From a checkpoint of a small text-conditioned image flow-matching model: 12.9M parameters.
Rows from block 3 of the denoiser, named by matrix and row number. Each number is 128 + 24 x the weight over the matrix's rms, rounded and kept within 0 to 255. All counts start at 0. Numbers have three digits each.
# emb: conditioning projection (model.enc.1.0.emb.weight, 128x256), inputs 128-255
emb.10:162119145107154104105140120095143086090129099109133102143162171137139130146143116106143092143129131148181149146144094112141141117180112078100154093129162116116119117148105118166104124116117108130107125142132102130111109155179154170153144138120142121141126138106122106112146160147096146137086141141106119121119115105119121160123138140129124158158150125136133155100148151114130137170155
emb.11:120134109131133125135114131145134113152142112101105128129114113129124116129127113111150144142120131116112119117125117130148139119147131150115121131133133123156123122116165140124126127143167123133131136134099122136123082138137130128169169133134105128083106127098125116119107122112111132135145133147113129103129103131159100174133097093128142119137140140126134120125138114123126121143136
emb.12:140120160146113152092130115151180102146153152102132120137102121155147166098133140116112129085086128146122111147124150125121135131122145088147168123179119149100112120143102090125106173140125174113111167118103116137112137115087158097123105107108182124124128125156144148153144133119121143128094105117092137129114134124131128137104112146142108103161135144138140160136171171128153110114131
emb.13:109141134091142166148057176165130126106106168106140127099034101116123133106106185138151114150062119086089142180111067117106120146146143133087209164142139184117165098150161214131123097099171121056124130160109143037185116111129066114155234156106173107094135132147142111143106171093152105145105107092109190053085130159120052112108140160155178143120129081174152106138136117128174096140096
emb.14:093127134111125089144085102170138158152128131140121106146153160135136160180139121102132130140117153108106146131122146143114198133131123130137146155144104149144153102141147101134093148131155149104128107122129105082173147106136113109118130115119125131147136129106117130139135110119097111149147156137141131137124108156121085107154119126111164146126133160126164165145177127136132102147138
emb.15:102135125112106110126086191124107158113088125145152145103135120119101138132130145143131094124105124082128139137123132132149108111130160183106163119134141123096146151120139131103108136109111110119118125147138128161156135155140108146130140144134134120131132111104119125133151147163152125109101127136135131108110106142138110162128137107153131136136125184118130127144118129110180152115112
emb.16:063137105145163083135134138153155155149078115117151089075120146151112162105116108151162087118071117109113109152110132116122153118126157099134130147159073075137113133217190142105089131132143113121098145136178114103157071084175094051176145133153175180124141127113204148123126138119130121142167136112105171145090110142142134132158082062094112143180122131111147119144172128101174134182096
emb.17:118108157098112143117100133107151131130120092148095156113128133105108123100118144142140126128143111126104168167145164127117108125117120182118164074127144174108146137140104131132086158149125137172140129116136138164134106164152118154139114120129114092114127162118152137104131131139081107140118133121117092138098151118110141117132141119140107095116124132101095139109121118104128151160128
emb.18:153152142135135117112110103141153109125125132163127123130132130135132138112121130115131121110110124135121131145116118135146103145120125126127166096129102150127137120168120129118161117130147121151148138125141125128147127108112125146123120089123118129142142131130123141138126137138134117139122149144119170127120138148148112116131125103138112118150141106114099100123121134159164140127148
emb.19:135162117127114113124102132162130105150090101089151089122152136109139144134138114134149111123132121095099148114117114169130145168162132161098095158152141109127153127125132106138130151116122116137105112146137148138156083145139120135121168132115157181141133113137123099125144183143119142131130142130126170153112120147107082108138122103135106147115157129094127134114121119134160107137128
emb.20:116127168153123124100143107106145093119155101136124142121122121135128130156133107132157078118128137114122117126145160097137156140136129206142127134116132147109125124128115110148119136123149120122118154107139132154143090137121151146142120123138153161085128125093133106128158112138110124133176135149143125091108136120123128164100136056156101130125140120155131135110147127133114154138117
emb.21:152136133115116129089134143153128109108124095157140135141145087141110099055097131108122133094123159160154139129113148149136103104086140088094180155157129120117117135138120119116135147121115142160126131100136117132129149105162113093107124124136094140133116132169132170108144157114166128099159098133140147142100129132147104125091145159125091144128128197122125108116110158110143152155138
emb.22:138098132117111143116155120081131133134177097173069142132168098132152164111133204169114170095195107176193103104164192132100122093162115077176173064158133155130100133101078123066142125122099132128167137115104129131058141112050147133119075126125159135118118173173091148129159092103046141107073131172133129150142121089137128134092131119079094124177148107117057113133138171134104115134196
emb.23:183120102140083112154128127110152146152177110163110133102137124138173144091123152168070137140156105167130062100156186108127095119124135079130113067114130101093091124104103095107139106151109137147127080098104151187116152083050123172115099056119147169108134118177091175165173083182098091090049148152151104130107124107114153141142149101085101122109128155137061089142094167136163105109147
emb.24:124128156127105120112129154136096151117140115102097154158129125087113113121150114127108142126161146068112123130125136149143159143108135199135118129154162170129132130143118118133167138116139117148142127129129135161126158127125119148117145125129072158125132143102167133116117161134127117150153094130158123143109151132119130119139130095150134128082141111110112103104118143119117131089114
emb.25:135159143125153152091089139125140148161133107159103156122135098148112117127169127143148138137140101156142153138154125140126128115135122102131178134117175136118129114127087139113156129152127130095127125127146120146092146122136139170151148140130132100104120137126092144134158134108112110114124137145137144093082136112147136129109131156106112158191122083158106110136096146167139137104143
emb.26:104147109161122129110091119139123099145067137107132154136125167120140122141185138112119129116079173122131119168120152156113145151144133165166154103130137157153146158138132139153132169122150126122135149131131071116165125138165113113140151129138146143153107163124113122124141132089134153147127116142127136122131119135138140124131144105120120124113160106091112136165104106134133106110125
emb.27:102124060126107153167181096169080176100118071097145109110112152115132143105146112189067162143174113118094110139090146123121136165063083123138113175165119122197150143113153055144172133118161169115111114169139124156116121113113114104135140167110103137133092122153228148148087138171159137139148164104139120122134103174104130075185124106116149084083116101043160096130112086124180101042137
emb.28:182136107119109136087112131127137129128135059130125181146144127134124166130143155123128095147147152102148148101122162161140167116101124239144140098185116102121136118137128138154106164110116112130115122086130113151135125190191096115095098154098126140140134126111142107153182131114128135112093113138137107163119097112111125127152105120149149129122124151151180132103114136093161129153106
emb.29:128128082135107131103198080116126089103116065148191093078181102136180109180067120162106123111162146164137100080192168131126102117105146094132081128151096081170124133097113111100154082164106081151111108071114101149104163111155157094071051112129115182139164116178109132118126125119127143135102106146148100168148117135161100122105079163107115158097141155132084147128141188109094177151169
emb.30:133136162130101148128148103140158101141145119123101138136124144138112178124127102123159097127117150114141159148116119144155121116129151130159141139159120134145173111151103143106121142111121125138098144111146127092124139141127110091169136132142123109082141135108125113125117122087140136126140125120093141116105138128144086126114156110152136143131151128144140120119131097139093156138128
emb.31:125129128142142136126138152140107126137148124123134183122131114111128143097138152126103113115121139127153136114147096141163160121129120200117107143169131160134118112104126088149128169090115115153134133151112153149123087147101120151155169134147127163106102108134114125154142144095159153138153113136145124138120142133155114148142164127131134123114135125158133103126100109160114139099142
emb.32:061148074113113065180168137149089199140120176130156140142155081147087169152095156139212150177042151133105088159162116107134026154109121118133094075093123206169097126162180122084186073105099150068101152134145111140138149093152152052125171103125116195094127147156096179130120087179160097111079184124114097120165169109144128130145130119077127111148131083145100159114123133097194114131124
emb.33:094115121131134106160141096172121059130135128129161129093141074123154120114130127138134150113134131119108105119095132152106125122132123123079148137115114099113159120147169108123103093116147131125157132140119120113138125104121104113157156137118148128143151143111143140099118135117099125092168100140143104118136152191125095131100120143106167137120143115124160112131118117112152135149125
emb.34:157144125126135104124143144153103100115138166102135120128143126137162154107119115110153127125127167146134141129092144107161168148141122131158121179148159122178132129135137128120150135132118119140127139151111116112161129109160113104157144122134121136122167124105122108105114139122140139114134147136129147107165135132131079116166108098119144135131138151119169129118142077114122118122155
emb.35:166117144107114113139113123128146125129130129140151142135118154131134151165107123109158108134162131129129162131106138129121170103071120218146113122110110130161130153157165115140143159119126143131085158126120159119150122138127107107130116121149111129136122127138176119134138099147127125129164146119134123100143141140120140123148138104126132136115118132130142105143138115102132131133137
emb.36:134144110128143156132126126134190117100130151168119066104182117075143124157121158108097170117108097140093168091113086150145126119156106071075147138102139187093120101074090093105163181090138071131108187161112164131096126122154112073129161152101168110116143127125133132133157172119077139123072073090140176136173088134153134134090123223119108153143150188129120119100127180090106139163138
emb.37:149119131112139138117158124048129125135167091141122117170158113094147054129158105147090095114177126136133125097143160171088112106159099122135100117052157145112081115115113126074089100118128138099117110111116155135083123136094157086118082131122148129116105129110085137101132107111095130131094096159142071114079131104125162119093080106136090133122141130162073087135143111135143150100142
emb.38:123130136118127133126123139124144115135125092128151167114137131129153113129099146133108125110164123087136114086105160102120156124128111167115149150170123146113102127129159128095100135122127126165145113131100144173114116156067149102123106142138123136126088140131132114102105123150105112119137112121128090116124111143102103141129143092136136103102129156173132120147113136117111137107125
emb.39:134126140114152098159152149136162119149122117151136095107091135126126120123085135120153118126109173130097128113120145137131126141165120228094099138102127113149148141114154107120153117111139101158094110135164137153165135173144098097127120139183142125110138133128157111167097097125120139123133114133112120118157135134134148168183122103128131144175113156134136136137146125131134141136109
emb.40:148118123100121105130106115107099116123150110141108101159140128103130063158156121095151152100152128116154138123101118104125169127156119127141139153095146144110135068127120129180160132126142115130130125117139132147092150088129139151114106143115131118146123152150121114073154140142112110132136093137097119139129100094128121160109104129115121151121122164119099145097141146122100131147161
emb.41:150126118119122119141118119149095122115115127132141112104133130120144110124120130134111130128149133132135133115143145138119140140149133138138158141160136144129107129131126129109113138126134124147126117142131124136117120126113115141145162114120123104109131153108128128134102117127128116138162113112121120134120129114118111137121109120132097137151140107136146102117091117151135145108110
emb.42:190119112133136129155131109100116116133121118119152160110146134158131127114148119140109160114092137167137055118118151137115126121111167095153106063102101130113103106144087123120148091115140140148169068110146111146103166077106131121072112085137138165087192148151090155150162086180139133122094085134119103143154121102150119102147144173079128112086132080106113097154085213085121119131082
emb.43:148132124107121158096085115098134146134131114116138168145141134091126138132166101110107111118161114117122156130121117149120166131119115156128137119095152133112117128127133126148120151137123146161135151127111128153132133184133127149136127157136138111174129158157145102101126137122102149131074171150119137124128095142111109101108095122163094123106148148136146137118115073092125141098153
emb.44:160132137147101116154129124126160151124159112145124134121132150142106106169084143155125163171131124089101114097122141128118183160137122191159146154123120108144120132136139113106117131144166118165127127128104154166117139149121121121117123099120113166116127128113136129137127107143157087135145113127103112152147137159114161121170126146122136090138143111143123117125114112133147117115122
emb.45:136140108121119126118117128141078113127140074082157121158120101116128138162130112142115106138155138096139137109162112138148165114091094102150117179172145121140118122082155095206126132129129148150113100135097132119126097132149162117109129150120092111128149143109158106123114120114133133147092161127136138145147111105078117074149117109133142127113147089128164110131129063132133118108136
emb.46:158117146140119110127126132132120121142130109127138130093107167154121189099115109124132126149166162132054128112125126172106130139108121174106108117100132111181121158131156109115139125125134131138109159140107130119130147144086145097138135105135102120135145119150179130158136128149133138105127147139123128072162139131148130098135143086139118117152122142137109110133114109111151139151118
emb.47:135162137120171112130149126102205091140092163141153095074106098140151135132101174129199100098080119141146148097159137107107143099201156090118149103175105090119112111159113114085090109113115065130144139167115143122120130113146124088134151126144225142133151142151099124158140154136165168138132131117134156127128108146198118179121135155117121179136125138164119153119158151064153137179156
emb.48:118139147139130101116119132135174127128132123120107117150109162139093090121131121123186129117116152129131146130135112089125140118106149076121146129120167153125115151152089184145142144136125121114108177130122154143154134081154133103126123092108125124100151100076134141131115149134146110165139122123106126111113121112123146159081152110144140161179093100131145121116154139131140171145126
emb.49:080170212134123149160111175129127161149130168145114153143102148110118155075157159139174091157070130123122147173159111084156143135104181116109213120047129198079153089120174155088098130113133094073135103158148120082124143068148119083085222149108142157088112096171164149164144095085125099113131158070114151127071112130149123169150200161151167101138132187118154129170099112104109115087096
emb.50:151122116122132135152125116144129093138121092105174132107152132115106128108131124166113131115174151135129110111086108124129162134124118125129142168190132092123107092096107146178145111142158128112173097101087119148138124141123101106135126152122126143153146150101134139132106147140117140144144114160132102115171107122105095120118133114099127093147125117129167124125117131171120137090131
emb.51:141129140141148124141114127130146120161151173159125131114138139137133122132142118130113101127150161165148125135133115132107144105116123083128155133111123144114179128142092144135117145131125155136118168136122125118122125103104108129168120130141152119134149130136141147133157116127132127082111116135102160137149113165138122133109112104124125142145092117107129133118148138169131116149124
emb.52:085123080128120089192110127182060129147160131099120128111125102124158179169139117147120156180108160117092135126093103146111130133114079160148126184110146171114179103082165136128145118128139170098099123153111115063168124130141119104144168137078086128130124126120146154138123151110153103118140102147144184093129137203149088129135086150126126165147105111120147107148111107196167057074113
emb.53:114128104135136131114100144095149141114149184167123118146151125137109139097144088112173135152083110145224136180151146129169122088107150102130109073107149171096135109161140123110136150093134123085106134119160136092137130075113116077134194113124126115113116158149130133121122103145083148131112151151094153102118088112129151159132152149131130110115122160131116158143116112122103099154164
emb.54:113136102102153144094106147101128161109115113119165182138106144142091134101153143110105122134118127118124109152129106119119145126104115148148154149112154144111145132121122137150121130126129154117138131114120124147148132122104126147135157130108101106158141153136112114147151123130137141137169145131097121123085098121132121160145156127138145157079112160115130115125117085124131130135114
emb.55:143111153117136191101093117097079167134132158147079201137140121133054158108166143148072132103124091147107161145159085134102097114150091125121131103075164139115136146139111098106140118155114182140165115106144086152106103143152149175148112148157094082135094138180159111142142133124155143128113173121118144109129137097133134146093136123147093087194103118091097131153077128116077123096133
emb.56:124127128137114153147146115142094148114137073141146152115137135116126137109115124141087160124139129130124111136095157125141128116118135154109120165145135123120134133135152104139122126130134115137109134137128122137145124145113109126123166165137131106137111116156144135116108152130127141087123125125128106140162120112116136117149116098132135119123132158132159123149111115091153125121125
emb.57:157129120107120140140141099074124107148110121080154142135113111113135110130104110118147166127133130100139113144111130103133165139121147179114139110109124120120113130145126132106124126109123148108162133119146122177180135117118134159117151126150123159139113109132104148130146125111119094148149109126148121085127103134113132123094123098136127140089127091129134112138094133126110140111123
emb.58:136128119131131141125116083137148150124102149120139155148109140120127167126112157138131144141122115128102087127123144133121099137105136135158106124150131130146144145093149158158104124169159116120140143147143153145161145135147109093121126112122142104142148161108167121131132147119106119135122138134133130122133137141107113100134123133109125113097121123104174162140143121132171107149093
emb.59:108139118112143173108142113161124125129145139124169154150131148106112113131109137134114158140160119132142104141135130134110130121109120171141127127117151108139116147081133132147148126142129098169157113121147125179119125109122134163119141158142122136145143139140130112122128108152123103138137114084132116124154127120112123125118131149122128115103099135149140132119083137116110129120109
emb.60:139116123148108108119133107120149121122147118121177086091120105111159113120144134142123125153124109120176164103145129103130146132135131110170109155142113147082118160113113102113146148123144129160110125119115166115160128123113130090110115124095109130097164126122102144113113134147134127136155128116124118146141099162122118160147109129150155149112141159164114139148099143149155143115127
emb.61:138094115098130138153130150049164090140127148121084101136137092133122097105115142097128119133143112183158137113140142100098085107118128087079145082069146118082173135099076163103135102136096075144148126103137173120070158109108136135120075092157124128144148136188097105124143107113102137100128122121146146177132130113172168153094091183109119174156142104101070181124124172130097142131130
emb.62:074141145134122132159097145137156128144131139117119118134119140127134122118181097109167126127095152107178166146137114124124172107170148145170142172123145134103169101158137149149088110120123119066108145106153117074137126111167125126131175145145123143137132137166131086151114123095098132162160140106130119130123126158129110105144087137165154133100111121141163155119116113142111099086125
emb.63:137127114122131117124154104128115124135117108136139128156121112137133155128115106136154135134097112143127113125126144123134110116094114117118147142135145129138102129117115129148137108146131116101127131139133160135132140130129134114155115104103124145139147122113126135106116099114107098128142128106108130108132145105124153133098115103116134133145147100145141138122107138148107104138140
emb.64:119086122154070143153155152145079140128145119099131150138111128151125139137157116139092128130129136115134108099147134147098179152119122141172098119130124104158135117089128103178159135128117143112170099128132134146140142152104122140109116152093115128145143121124133141142118145129131129146115144135102099133135136152139098056149108103131151118095135130101130103138091108135127099088095
emb.65:151110104136121106132110092155132119114117140140146153101145125123175134111126130134143120131109132169114113149105141130106084148104140110135174133125100137072153124114154104137155103126135147118147141127132109146123152130136098137143125128112144129153145126136102115138160148151150147134128123125129150102123134155163120138118131129136127120119113154141152117108147135138138106138141
emb.66:134124129119112158120140131153135102113127092148076150118159126140113139117090122126130114110133129127125127132145143137138128129145156093140116152125149149111115150152111149126152144142093099112130133124136121128117143131140149119111125123117132094143140146120133135147127165166149151122138108109128145133129141137159133121112133117158113129127124134121126134131126119117104145145141
emb.67:161134112115122125113116128138094101118153103100122098118130138135137147124123104140092144144184152151113121119139108152125121129105146127111096117113159112104132131152107122154127115141162134109105122111125150149139111122121102131104137079108097123139198140132136121138140136157170149155129177129153148132127131122125114106101107103176123131129139117141155142141111123105176135106117
emb.68:141134135142144150112105153149114126143142106147125152133111123113107106143147104117149129133134134099106137136155110136132160136092093136146127114090149137135141162131138133141141136135137137137129164159112122147114098150130153132127102123140048128130112143113104142143147136096157142152179132136117141118161125144130121112097136119135120120114112126139132128125129103120097128167095
emb.69:132143179140133104085130134098158143136099106107159123129119108116139109139156103119184087108107136104136136104116070118149135163114154196161177101137105178127126127145124187134125126141158143119101135134127133122096148151175132132103123124123131133120155126136097120137131150098110117158064150125092169105176113164116112138113118190171125144070153132134142133147152113102074166191126
emb.70:135128137144125146132097135135107110143121137111145123126117123161115138126124137122126135118148117120135137110138113136124133157112147104150153138099107157124119099160124154133146128133148126141155126111108139138143142101131120120101110107142095096126118139141120130116136122112132145118111148106134135141133127133108140130114141153107139117119142135121137144115133129094101131110117
emb.71:144140116126142132139145144153139126129130119091125117134099106139132127109105109142107140109130152124099139115126133133119157123140137130115161122091118118128152123152152113175139153114148086117121107150136142155124138112114122093138143126089140126127125091110160158124125136138145148128141138135139133117092109120112134097128121115116129136142133105107131093123129108128145083110121
emb.72:180141115093127131118107130134140104118102132152155097115159100113110109124133141122150121129150115156138096135147130114144105090154151115142181118142115141104106132131123152151131124139103121090137094116116143145135169091181124114099139132079127135132153130124143139132169155154151135146135130121140139133114138140097097135127148125114155127133117144122117172105125155075148119102152
emb.73:138150131113132148131143114081156118123129094107105122119163119095161118145135099120138141125146154140131136094118108139134107114177111188106090069060130134091123144131131087106143092112159076142120135153086130190089107176112125173137147119138130129163130071133122123126131135088109158106165146145154151141142129096138166156117110128138134152175107090118098164097167137110137113143128
emb.74:092134101123106131103142133109121129126103204152129098073124173122144144102110155118162124141066109141149072130144165115115081073130149109152113085147072108149103125127140134065157101138106128095169151116152147073144123108112121000188120127152171156099139142148152113107158091152148142099126041128121116115092134130179150158130162120151125135141089132128103131140136150114094130165121
emb.75:128119158127132100136112117122129128141139107152135129134140152153122117103112129096101128087131138120104129107140127138105108162128135163152095159130152122138091143116139147109128132110118129165091111126126106115094112167100144089112125136146111144122128151151132135164130122116094127138090142132114101145172145124142121122141122123122126142113112138113130134149100106143116146109112
emb.76:129142136123142099128162115129117148154144165129114164124119126134144102131129125116153126090143164121099100140100152123140169151119122147136119123147120135090116125150161143107117147130120122120137137106144133142126121125150117132106143129132131133135131121129096149126135111110124128120145122137139127117154116136150120142134145066114091138156110135141138138135148119165120118131150
emb.77:135147115134110136156119127143099152146117089108170128150124101150132116131117135116117146136152102101087109130108113126128126113100136092099157180142120132156101098099126155136119136105121131115121109114120099112138154100140152131113157128155135117110111151109102153118106159159131094125117115139163143133131138149090103113108139123138115106122150110115156123094134154105117129138087
emb.78:148114165126145130116144169105137101144131100141144153111123124132126142111151112122128106153139101143163127114125119132163136119126124122133117099108123106107145126173099137078087103117105134123118132120165129072096147123113142107114139135132152138127105111129118123155109119110101127121129103130114139123133109127172113138099125173138147122058117174186107139132159114116059147174138
emb.79:086154111144163148136113105126152148145125136157093108142187185116141129128137132126113132151076123118122126139088175103139070135148138195113132081096132119150164114135138091131145089104118102069128119152107141156106098154123097151129147140152141105108096088095140092105131114155089138084140126098135118143112085113107162153178131088125138114101109158067110100116144127112152092106124
emb.80:134088109139102106124102129116094142129151135141114129154104126120129108140164101140073127105163121127099106122118095084110114125133122153120139182121136122154126126113110131109119124150125122137124114141115111121139140142116155109140138120109098113153132131098136133126131136120123142130118138149115108152129112132069109101119102096120114136130143107107152143126104130138105097088128
emb.81:079140116159145122133159091099170121107107103128125137090141150130117146103114027160141100188056140100130166121125137171135132171130162135086083090077117108125135151143139151071139116086107110067104092125177094087136154111090080045130138139155140139080114118149146146115085100149151140184117134170080155141138106116211113109190131153173159086132104095085129207124147086108124144218085
emb.82:104112116125116117137166159134129100137122117112096131120119125135122131129117113141114107117152161125121107085095128148136087117113115172108128101101103117136156141135131119122176107135114108119147133110136148159111127150122108129119117106131103113107136133145111169116149147109107168098150147150143138144130120120151129159129134146106103134136113127126114093119132110168179113116119
emb.83:135142104144151127110154094164114128121135112103125145117128125130147135122120121130127147105147156134121132110142130115170128140153124116097169113126114117130126116157143146130110108155128123147154137120108141112134109130155130100147099133127096124128135164169116118101116163117106130129119118138146112138168115119133097131121154135111107158131131113126119113132132144083140128152142
emb.84:117135136123098145113127125130129118139134117124146115142155154137169176141150145117106127134160121122119092117146140142123102151118118165101149100162126114139155116117116127145103127134129112144161113111136118151090120140151154122115109121129151123118125176159144139136136118160103150106099138124132132121143129143155144110115130155125127113137127119119134133146126151135104110106137
emb.85:170140115117147105106147114133177094141131115131147091083125129098122112126109127116141076129139147130144161110124100126131156158161151176100129153145129119119111129135138098113122172097126102140094145154135127126128129147156120080122120141147145130126142110129144103133122150112122159144131123108131172153140123141167155136144121131144126157176119139153148157128146112085134104145157
emb.86:139114107083122112140117118160086105134123127086160117127132139130161128163145101119133129171150156126129122095098086148137171146135130116132109165125128139151144085124139095161113143127146124158101125139076130131137098122137165128118166127136133122140129158114098105136101130116135120129113135101122134115161115139100098117103139108116115143130134101151136114139107135136124133119143
emb.87:152110099136146087083116111057212075142117148167090096112118161099120087154135125111169105117163089180178130116132116130117074082124120056069205136125085112137115140087106167107076142135168116126095144115101128135149150124149146053183089084136181129094156116101093138143149117148123146148109115099077155150088115096105161169079137090128127133205120172144128180111152178059127161164142
emb.88:119111135154149097133083148101166110144102234182113125122116172122118160130147115108154123160110172120186091130154167140157122085162185061139124131118113141117131139139114118088132144097113115067102156164141110104147150078074082076152180119141171145089106122138103131156117082146131166107120080136107180106078113113167144168142129111146130155148137158149108115156132129108106128111126
emb.89:127128107122119121145137145135141136121161154137107119120130112133138153120138111129114134139125135122138124120142111147120093125121131109118098117134095110120120118125146097123130109140138115119167127131114141129117132122131143089143143119128127121101133174138115128135121112135127115134118142131144127120158126133125144107134145144129114134112123114132122129133119137085108132140139
emb.90:093100162150091141130152125099105149148159124155033168166121144152118110168179114156092151141183168163143117136141093093142123094087079057116106106105162109107172137116086165130172142159100144082074106101134097138098147128003122112121068070151030171149109112068092126143143047126085140085182168137104112101114137099121113101124144126121122117103154082170112086113115107175064135109098
emb.91:112128095125118147154125153166067167135111089114124168153126140125112124143172124144093142152196177118108127114112107151131164130135109110104169142134126132180136116117144132165134099153133152109148106137119114138152104135084159146126110163116096080143108106097140122125127143084119123124143134130126137120141146126072109078134119115127123115108127105103170078116110098142112099127126
emb.92:162124114137100150144134139105097117128127091128156143125115121124122130111099145123095147129185138121107134127138128126109160123123133150138132180103136126109097134116117112174138127162151115118169130127117103128118124116130135125102108127105145137129113106125144139118119118080102130123151131100121135133164142119108113111119118148095151095144125105153158121087137138171097131114128
emb.93:104079081074094119111071138130101156095138135149137145117101155119102119131155146115151101100143122170109141144115125119107099113131126075113208142130195171075126138154133140195123114137078139096162098132127145159176119137149140139142135133109135090127148112136133115109125152128147146122164097154135149088103109138139093143074102129087119099179106126130122096066127126139174112101156
emb.94:152128086125125151144119148128104131134126133116135142165110098122139167144148156144060143133160095138129153113145118122147094122077099151127167112117122127126159106106091073114150132155141136135166113111142118143124153149180110119103129125118127127119125146184106155138141148142155113111097112117146118124130147136124142111121118160115126128116128118116119124131108163123128127109170
emb.95:117126147125093105124142117099134150117122114100148134119131136147126135150121136132098116135148134163112122095130152134121154144147141196139137122152105115146103119112119130175079126139123103146162132118124132174148132139124116120130093154132145127140145171132148122115148152137104122110069116120130105151148129151119144098157120157119096074100122122139173168136135144098085151131121
emb.96:165148100082128095130133140153133146111141095132104137185136134142123081097117085114182099073121120103141131151151144132112091117103104116112113104029123144097144129142096111160158121151127139172088151090147136142094163142175138094107076094119070172110129086128119143121109110128110127114133139124103095169101183154135183113133113089122120145080106117165092174114141180088081161118154
emb.97:098129111090105160131154133161124123120141046134144173156113178097094143128133134174080132153131118099089101122118125147154161148088113159110132143167134142131113147093127122157142132118114139147135112130141127170132126159139137161134133183114122130124144151120144120117113137134135123120138135136165080136127146131102105112111149115172142098116126142118154096113101105138143132109096
emb.98:171161188130110123129133127124189153141146130139162161125142114129112119113125112084130095147108136088164136105140137135189152159158143211153151094117105146124060151135133096137163112137157089167141111123137155109143139137150124103107112090164119128138129128100156143123145166138135157150091128085110110120129134145099138143167161125163151141108145158167112139111142131073152114106115
emb.99:149120161152135128115176091134136143126127136126121134123119153160131158132124117139125138135135131167085126109173129132186132153129128132118131134122126100110134123137138118115110119108123128141149166124143138116130119119166136099121134112139126119122141113141124143131134128117133141121129110152125150111135116145133117168136122121127111130134125100140121128136113113155156153114097
emb.100:146128140134123152123098089050152078116187094162063160193130071103154100145076131113102113140160138131180160058096150126143125129136103125110105120078129105109124134127083114100106138112108118162097140071159180210044135164108165162117058088127107126111126147097103120095132075101065127095145076116164140153120128104139131121091081106082112159192186070151092148091172124124029155131100
emb.101:097133142122132130147120108120095118153126109126140126136127131136120098180174133119121141123102115129119118139108073135114136157125164111151156124134148155125129121131111144156136126119141156110115117147141125055112114104127137122144135134120148108141121147115153129148118149122078121132109159132140199102143128146153117109132112118099145141115124120107107108131133146155130118138129
emb.102:110152124142146103137114119123109126141131118135128178137124120139118124132150096122121156137101120096108134126140113139149160145158138193148134104123113113109151127134132156137109114125131140147145161125126124150127120176162094139136168122131120135152135138125083112157125129110117111124138150155131116130171128124132114113120115130116121141096148146119135102130103099110098149128146
emb.103:129148131136085139126139144122140158110120137112160115106132142131131122132148132131143128122096152151160117152105130134117125145144140145118167132148140126101121116117140176139124124116110131125111135132156096085133109139137121124159171146130134132113166112124142130147113148113143161136123108147135142134116123125140107171127133134148133129147139122085131139121131126137131139135108
emb.104:125128094119133122122109100095176078140159154165154111104142117155178124141145112126114113110175109155178133107119154194137183104160109071096137135192128140104103093064120134139135137116117126088136101143107136136148106136155110122150133117067152129128133129126083105135104111082053156125077153150155149127134129127114095123100100112096127165178165138101131159088120160098138081124160
emb.105:129105140103148112116153151098157108130143143152129139140137141143125132088129143118154104127089120133143127156118101109111088112123138112106217122131143150094110122148131147142128121134111122115106121109124144093111153122130134128118121142145145113110124127125094169119138136145137084050158113087107142103090120142153128158107157108138130138119095113123100139127157160176125141143120
emb.106:146144103145138109148128110150145091152096169168146115136143126146110149120094126105140133145113156131132074108115144103120126134125122101139126164135130077126115109112119113107142135118112109147131133134158121123120145110156122102136143118141122129127118128146098123107121116137110173128125140100124148101136128173167117151147129126117123146130120106127147143121146163157140135129140
emb.107:099139136119123118118122105146113143128126096122111131130138087128132105150125158107128139138115112142133174128148081133092129100136100118139141104144141158110132117106121128143133141121147115088159130125109143129145102120177143106112133087118123087150122138090114150137093121130116142128107164123172173136116152117116137141099132172158133140155129133127112114112143108098159129129138
emb.108:141133134141157129125126140132103179151092131091181135127138125155150128159108135094164138117118142121128114122165110112133183136140130155151118118128130104144133136134140139149143160124120095106142147136132133125127127119186138143117146149153120179137141124099153119135144146146143146160114115135132114135145128128162144130146137102136124130103103141124134124132144106114129163149103
emb.109:117159110165193144131140120148129098115072124141108150104111111111111117070205057129092146111069109107111155110093105161143105136099112104158095166145117126090211133177112087155144156152138148112160163110123142104190124102106106084186094120145108083143096127153129137121087146101147231171168134142135130095151109139125123152125172188154158157104140104117144132174132092155155126126140
emb.110:137120094126142066158121117104148140128126113180097076113149218102101172163097089137172127164081112069112116189091097119120067105187153123049114105112091140122192125166151108099075093078161124120055145165135131124195131142095075054164180085105168106096140117137169152114142116173176183102074153071104197129061087191122135089165198179183171159138153151181136133115129117096203106175115
emb.111:119138131111094109135155143135102131129159122101113109157134130149137121150111113096123110132139149115125141125132101122137170124130147121158109153123118135167141110098131100163124154136145138151130124131108099098123149104124156097126168132112097132114117144095138108143110122088170111137166127146106128133121141128139124115137127118111138129083112123105155135116137112162131147111141
emb.112:117117133173098170129137092079056125144188004101084159118108125104133114195167116155106150146189086133086097081117120107111171120144109173104087095113094112122132136081114125092137141128129120126140126132102156170080104131050121194099090127098135127111133134127097120149090098095084110109113165160143102140131156112083125108103112120127145163115167119196081125166111087097117117103122
emb.113:121137116115108141158111110114136084160177139186092143159138154131132127156143145148104103098120157167147110120128184129111101130070136066162119141118132126171127104155136108145129133102111148119139112119143123128083171119086114111159123104121145146106094114137113145129143071097103100046146118152119099143119152092115138146128135076096112117176123067120076087129110175168184125069147
emb.114:100122102120146134142094162167117182120092064087119126117065153117115074106114135147097130098149120065088126156053080122159161103076117108092237152128116150108125122124155173211111132126122119105092129108106147127181110102178124141104151154122120116102102124127182152113129133111165134136146115098112103085116078137101107124096120137140173110106106143108146140129133099135175155156082
emb.115:129110136138119128118154148131136120124158116128126108131133133136144117118140132143126120131122134128146130138136094118114135131094130103147140124117122142116111119158121164111146130143128125103136106117132099104116150107159152113122146146126121142107132133109113145106127153108137107174192120132147126136128126117127120141108126130140129130122116143138102127120127136142120125134126